From a checkpoint of a small text-conditioned image diffusion model: text encoder width 256, text encoder norm layernorm.
Rows from block 8 of the denoiser of a small text-conditioned image diffusion model, named by matrix and row number. Rows with one number belong to one neuron. Each number is 500 + 40 x the weight over its row's rms, rounded and kept within 0 to 999. All counts start at 0. Numbers have three digits each.
After each neuron's rows are labels from the 100 images, of 14848 (inputs lightly noised), where the neuron reaches its highest value: "responds to" is what is common among them. Only what is clearly more common there than usual is listed. The data: drawn human figures in many poses.
# fc1: MLP up (model.blocks.8.mlp.fc1.weight, 512x128), inputs 0-127
# fc2: MLP down (model.blocks.8.mlp.fc2.weight, 128x512, transposed), outputs 0-127

fc1.322:468441512487553450447514518427563483446454493501538467593444522544494510487497458425586592507421537492458533482520484524438509507550501493521520524479446496514507512484486547570545486562487518531515495543476455545546476505454459380520521464490417459417488550501443490495478453498491479484480461526481578470473504503508482495452418465497530462481556483410481505478494485509442473512533
fc2.322:470448533489445537441516518567569491539475491500478480398430540543474546492503448574422574517431556504547476492480517541437501512450490505522542468486539523469497528500499542420548460581483530541544452556493540485471482508429519604483519438520549549579491456510435506512529504508513483525482481563535433488503525494445528490569575515508518500500441499434515517502501510468525510503541
responds to: blue top

fc1.267:507491487569512448526507457495568467534508529515541443450484453509531517424388546510523441565461541570522494502470522545458532541481424473538537497509574489486493430401491429519479466491496515536508539473487521541409544520461492506481477546442536437524585540520535502587471469525499500498497523470517563514460536523500456501483512566522502443581523499451541547488520511449484552505455
fc2.267:511516453433534457440505515500443489514504467475505550501532544490494478568354462559500550414498492483527505457501550491537567474464505518510486520509627535495515577594489530480464438519482495472451500546451529560467456546566499511493479500503478473484444546534429456455481493441498471504535478520487545513473500508526524491454509557470442546564490507528519418478441523534530548505535
responds to: yellow top

fc1.271:500483465514526510478471462494480523431488503488474481427505543499433460472464477569440456572500528430514522471563455472433526470464578465432457546480453396517516543555465477577537460485533472535466490512515496506492437446527572480514506458494468484575415468480521463408488499496500513474498483533480394492497468470510455522462509507515527535619461463487503437499496462531484533478482
fc2.271:489553526511494515471482474488506509528515482500525483560537590508436522498541472408551431554497551467510492470418555464431454444548611495458467416526508459506481524572497477447557552489551496470459475530557484487505497487532416487496504487535509486415464467490542501509494524528492487463553484554493580520483465501423502554565461477495494510392544531503527468494463512479539439477482
responds to: yellow top

fc1.247:548499531572547527462491543544546476528505563574515478548457547438575518543527493584527535554544567553521502565473502577507500461477530546515481504540524533473520547516539546526491589481560528553515555546565471493488479529558563500545548524498470550564587523550471474545493516490470475504506470489517540528548556414514565553507550512499502436476471485522498541531509541559534520489526
fc2.247:488517536452518480551531461552457562510550538467463552534591463610441526481529519564528519490502467430514446474466474457520468565457496477508577488456505478440492460519478438480532536546433476563512524467456418424480574504488531460519470504497433554525487498511545539500459497523476562532494510508503511537496422399500471499477544466517516593478431484499475467505529474522515523539523
responds to: yellow top

fc1.63:515523487477449485527432375520460493505530565500585498464494517577494572426515470469477512495569513461523468535486444470504516459523486503525545550522523530459553473460477401499520512533523483543497516531488471529454463532547497515501503506524552454538515494537540488503553469482457558424493479507545505571523568414609506516468529476532399474527530489447520511459497521536557503434463
fc2.63:530523575587478456481566544553539472441478581523535517452545550463525426573531496474505454510454423520515501484527447534497514542505513509495470535423542506486596521492506548529485506453427481532506476480525456518508560556554455447497510506508493452509485462498491504468527567480500510541557539518455499585539442460542475477458512497501611518471526527484599465475489534537539537547501
responds to: yellow top

fc1.308:500583589490512537499498464466503457566520490463507467496550462514474497454437521546474447443538529472477426439479477447467432580525553483499559488501510432459470563475452432525548519465511504540489515554438503493525470501547536516507522448530543524610498491492473529449516524478464536505496515520533516536490535500527534530410503465512577502500507515402438506523455465542528470404446
fc2.308:527601627506491448496514475526509446423525512486496480511567465510468487460573524454541461458542516464531557447506515455475560569444558480509559512500472440526521562476463441478549500484499501521493466552443518521462475499547486509496514442482452470401500529493468528465482536472533518513523523540545464460490541498472540538572498529510573487497499482401543521536461545449490530425450
responds to: blue top; yellow trousers

fc1.21:506509457510573495476457461497518451473441538498540485553520473519484567542447463459527455531471531495483500437388507603457444577484529509499524514546533518488468492474487422489510569421436484538513524553445490536461411490538511529526549488559549458517532486523562554477519512401469514516491564508508491572519482592542458506476534523500453524539512489502484455486463532489503481428474
fc2.21:441521499490536467550407516506489464513449502487496496480496509586533543530539449524466449514484499490460506499537500553450470567477514472457470527550503528589471567526526473491504417484548512493511502490490455465522538499581559457461517489420497473525526491562508422497484451414487447487520524475537567472519450459545480560454453516538435499432543561572595490497431473530474507542535
responds to: blue top; yellow top

fc1.401:538492488494511502542551497444522499505549519538485546400590450517489543519574499533535499527438544517549438506587483437559574480556496472477483510472524495534508563478495522508495532469453555575463511513606491502497550456528491490478441518427534532572508490501449428518510547553472546455496494449545472542509476535572474427525509551556494520455481507459462518502517474520540527458572
fc2.401:502571452519594455457471526440550562460530464472493496520532574446476523544528486479532480444595483529566489519526479543500578490517516471529472529510531518465560438501427493493535522552525406569537480516499536576470538468541548521496518506520510477480488480500576470541550464518536489487525494458485438539491515508493584493528520488561474452418471477461454540457552499534494464569426
responds to: yellow trousers

fc1.251:474539521471466472479469445547450480479379531456486454481524548493479447455486485482507489442460537471461484489486415502466522453428513483471445509493475400450507468482533468513493402503509509513494515472486492522588455492510543480497482469493561468544476509540496361506503500535471486538487460500469428384445434489551427511500548475477523507493473432517541511550473497498471533526544
fc2.251:488535522497518504496467446444459492508402446467502473528520568499484464461495488516489495475476563490527517513495578508474481465556529487487447474488523419544489466497550469472486587537514521554520453522547473451391496496533437497499507474496435521440494478550494390527495493542510496557528478487453568616555420512443433509464450513494533508479509560528455521566469490506514444536552
responds to: yellow top

fc1.100:470651543503475486493485410485569469475469549465548477473505478518539525521449465473454414424484462471463515448500456499502536442541476476542507478485542482468486521471561471439509596447500476556493636440454530526397468506485471500532502475537567470550494500535493445481482465468488508545449491471452531476445480492503508494494493497485484456513522499476482486524475430501509540457472
fc2.100:439514437490576529484514503535492496541519528572576469452504525496446503478545536503510507520421503492401507476498509525546487607518509580560505483513548480519475484493491561512549484547483463448504597551520565515433478485518470493530588509510538439516570504477547533466528481544427430425424534476551528510506498438532534590539524524465482538480481481505530519537505484483480476482541
responds to: yellow top; blue top

fc1.216:471565466535539498488450462493483464421521533488456481459543523473433481419447473563442427522485545480534443417495449488438460523481546458506460489521507440450483509525512451532481475433456478542503502517469489466495487477521547504465474432474557467536523478507515462408498404443481492475482515491513445506474458473533456510449534477534451540591437434499488467479424513448437522501443
fc2.216:509597487545510477489501434505509511579529489495518482537574532490448503445526472409541446551493551514451543439476549551480521521492543468534448467523499448545499531541538475487509518440454485551533510538512509484463471513533434498531484428532432493440532505524544454432508408454506500511511565498532540475501452512469492516536463494562452558408556556539475474484427471539538437536468
responds to: yellow top; yellow trousers

fc1.225:547445553500605478470509463448461499508504558503539507489566557435523415470481522502449421476565501422550482529451490504530582500496467511548525544474528512480468546468483498491533544505497534542532488521492591531496464463557543537435539464561557474587481492463513436460523556496470558486505513562486533550480482521567455538473517509507506568557520491521467433517525431498482536538479
fc2.225:489515516535539480525483492465450454537523508439507496498460457571427545498484416445565502541476532506569529456455462441515576497537534497504513545578482483508535515546483494438461585505551528489486475454461560540491492431466452503444497569550538457538503454575570511522453496508507495484477476498512533565461538556499543491462461504486444451519507446432421580470463445503492461454462
responds to: yellow trousers; yellow top

fc1.55:507522536518524497481478427486460463474495507517495430446510584569437460447462436574450437514504516442464492469535470453439474498438535503474503555478493464446496502458465496488532478517513525539455531481502518497485458488556616533472516483494510478564401514473565507445539563498482491470494499586492477462485540461547469524456530507483504544549465452427450465426459401529505512469507
fc2.55:513559531526489498479501437506460455521512473561529455545506588568443459451538441426542444497538510442527497482486508477454485496561537520481498440486495485548509503466484489508530527535548541554453480486530446493501472494556400438523519505486462511413396477452558491449455558506514514490530518561500509538509553534445461512541456485494505555434532558428550463435475578474486462502513
responds to: yellow top

fc1.364:489478584489476486478446453478483444533422474492547432545488435554525495500509457488461445595490544387486510565534537575439535446517499459499491530489504583486511484500511459514482507508495535523567479462441508602465389514503492484485495456502472418458416534517530491541487509503480525460493504509450434469456488470542503467486483486452472467512544482487465456469497449571494467464532
fc2.364:536548580496529547444442446506500433486419511480438427433503454545519493540507474518553453573503514404544489541543499589470456463482489492520450459482493552514519528517507427495498436498536567548593498464443519449507410474526505509494514472502516610567481505489515487529531488512500526463500503534461566557541483496484508484539486551481508506517493498490525493452503583441511513460553
responds to: blue top

fc1.366:517589465525497513501536508491478504554552555524464504468494513527534506467502479483522465523507528443539516499492482464532535495418483579602517517500503511482534457476500512489448500543435487546481605495492480498454583546517482478510486466495551497526497506499445481432518378542466499590500543558528579482544511465484442458523435547488453469499443419481445544437522566474526506568470
fc2.366:565616483518509488507527494506476502442539445502551516519491523533543537486506464506463471528508505454475491522499519457529460493584493565591507468498487514517475464469498516505427498556435506543480398487484512492544551458511504526483489462528446504461505512507456489412503393524520497578539547554544419540456529527504437459498548468481489484471562568477549530426507424520477504574458
responds to: yellow top

fc1.133:501530498529564557459474512463542525489461513443532496544443536545490507491456447435505469539516499553523500458463507439557503535507476552430565464542524573514548504477523488537483558511527536528506547551483475523453494545536544539502472503516579521493481524455457551485534599507464555455490523522511501525524570570445512523528474598434456440472481456379473460552487506448475461542475
fc2.133:513476484548512585539477507566388496515564414495537462487487474483478417518495492520482463472484492463558461504489541517445527530543449516538542536470515489584547496492444466540561508487426514526474471486540478502578537556485509539455515542451571521441532531562536536494481473475532447465531522544502448503485484510501473567492540551551527546475441445576536484446519495464525444421457
responds to: blue top

fc1.480:437506439545577534553532535472546493536517475531511486511461476501519528455507578519522521477497573532473539496542516538464546518474456469464563437499549524508453611463509495593591507467540486568578531456525464449533509575510536462553478496548503559479467549530483507500461496459463495524433504484490463538493457542496553549494460511470514528414569538472526445462551524447498454528493
fc2.480:432481397551473472544508521549536503481522536542497493536449492494480521437466517458518491454479568565483489518446511514467430514544460489468532612462452536500557598468555450445544489519521460483508478421531543554516540445521480530446441504449508449524457498482500483485562490498563485502480533512502544507497436494460576508512545526504479528574443479496468464428569474535458539512456
responds to: blue top

fc1.178:476429586482549546545489484482537473492474490464595441526420492511568535498499506480467528508474521494473529571482471555473526426527517447487497514508442569555528458484411487455527555533534490533548524474470497479442480473527482457513541546510437472491507523524503519553552471512470554490492494503514472473512519540450491418539536549417572445495541500467501394509469448512509411517570
fc2.178:494480484458500451491477497545512446500466511514420473484496465491602501472519548550524465500443506485556472577507509523473488433499503489461493494498590551459500488493439565521530433522594460520521435448489448488573474525518512562530553525471528508514536547527504505607455497462477565467469503485530507513460470513457474452429453455461534431507496520527543433481478529412521550421544
responds to: blue top

fc1.478:466482435488501463502511524484428556488512479482438508442479480445514487570523573499519513473461489442463511502457456468568556511445499503460480532540457447493532482484452467554512421410482561481600441500490528451550463588460488594471514492509462574464418517475476569519459498449501515534496510500474490529432493486454464556510461448474513460482449558467474512516543439478518481476550
fc2.478:483454433489487533509511535504444568506514517484571518523479480453530499569462582490480514473461499430532479501526527465569436497542498512458490459553547452510477487494456472439515583412494569460596511529520464525446478388461489404505504512481535425538430473492475586504520492453490510525522498503468506477562517515545469553464536538473529468534540446460528505492543547504460515493559
responds to: teal top

fc1.198:466536555534490504468501452513565459500498473510493438521523563517508489446479473505489481558562537447513524440489565542468457531504502506483526525460464493526501556563469445490415551411525486544537495424481510454526544530518453506504548501483534503522500527466459513421532498484470480486474525529560441512512573497455543452549496518479444605493489482418434444453521372525443532507460
fc2.198:458463520486496497512553542514473477468553513552526523571568422514512514546517513369571516563536499495500492506492484476409459465474439465522463489503431506554515482488504539513586478515465484512484530486518563510549448517520419444537404499511530454499458548575537501528544511470476540495529563509486462414463530519461484560559498479551483477465501535479409500429483483503470528533509
responds to: yellow top

fc1.103:519515519565471478477454519466526465570484550508523490580495462536478532460490430429502426475497476487516506480516508502523566512539493606556559495495527633464523493450484480433456541547451568563525537542437474559456532509457528473513497475519506487465486519476486580555527483497445519533500543570509549502486529424476443467593445486512518450497500441518474459473504464516504489475455
fc2.103:551514521525559481448487506492489456444515476542495509426480436508478506468489424578479479499469444470506456511472443496510390484506457567547568499503502645525481506475467439576484466549498537523520476543435549410525535470469525527448442441500513505539483495484459522517491482539577526492480510495480493521521528588545439468444540521517516444538498557508494429521490521501494526460465
responds to: blue top; yellow top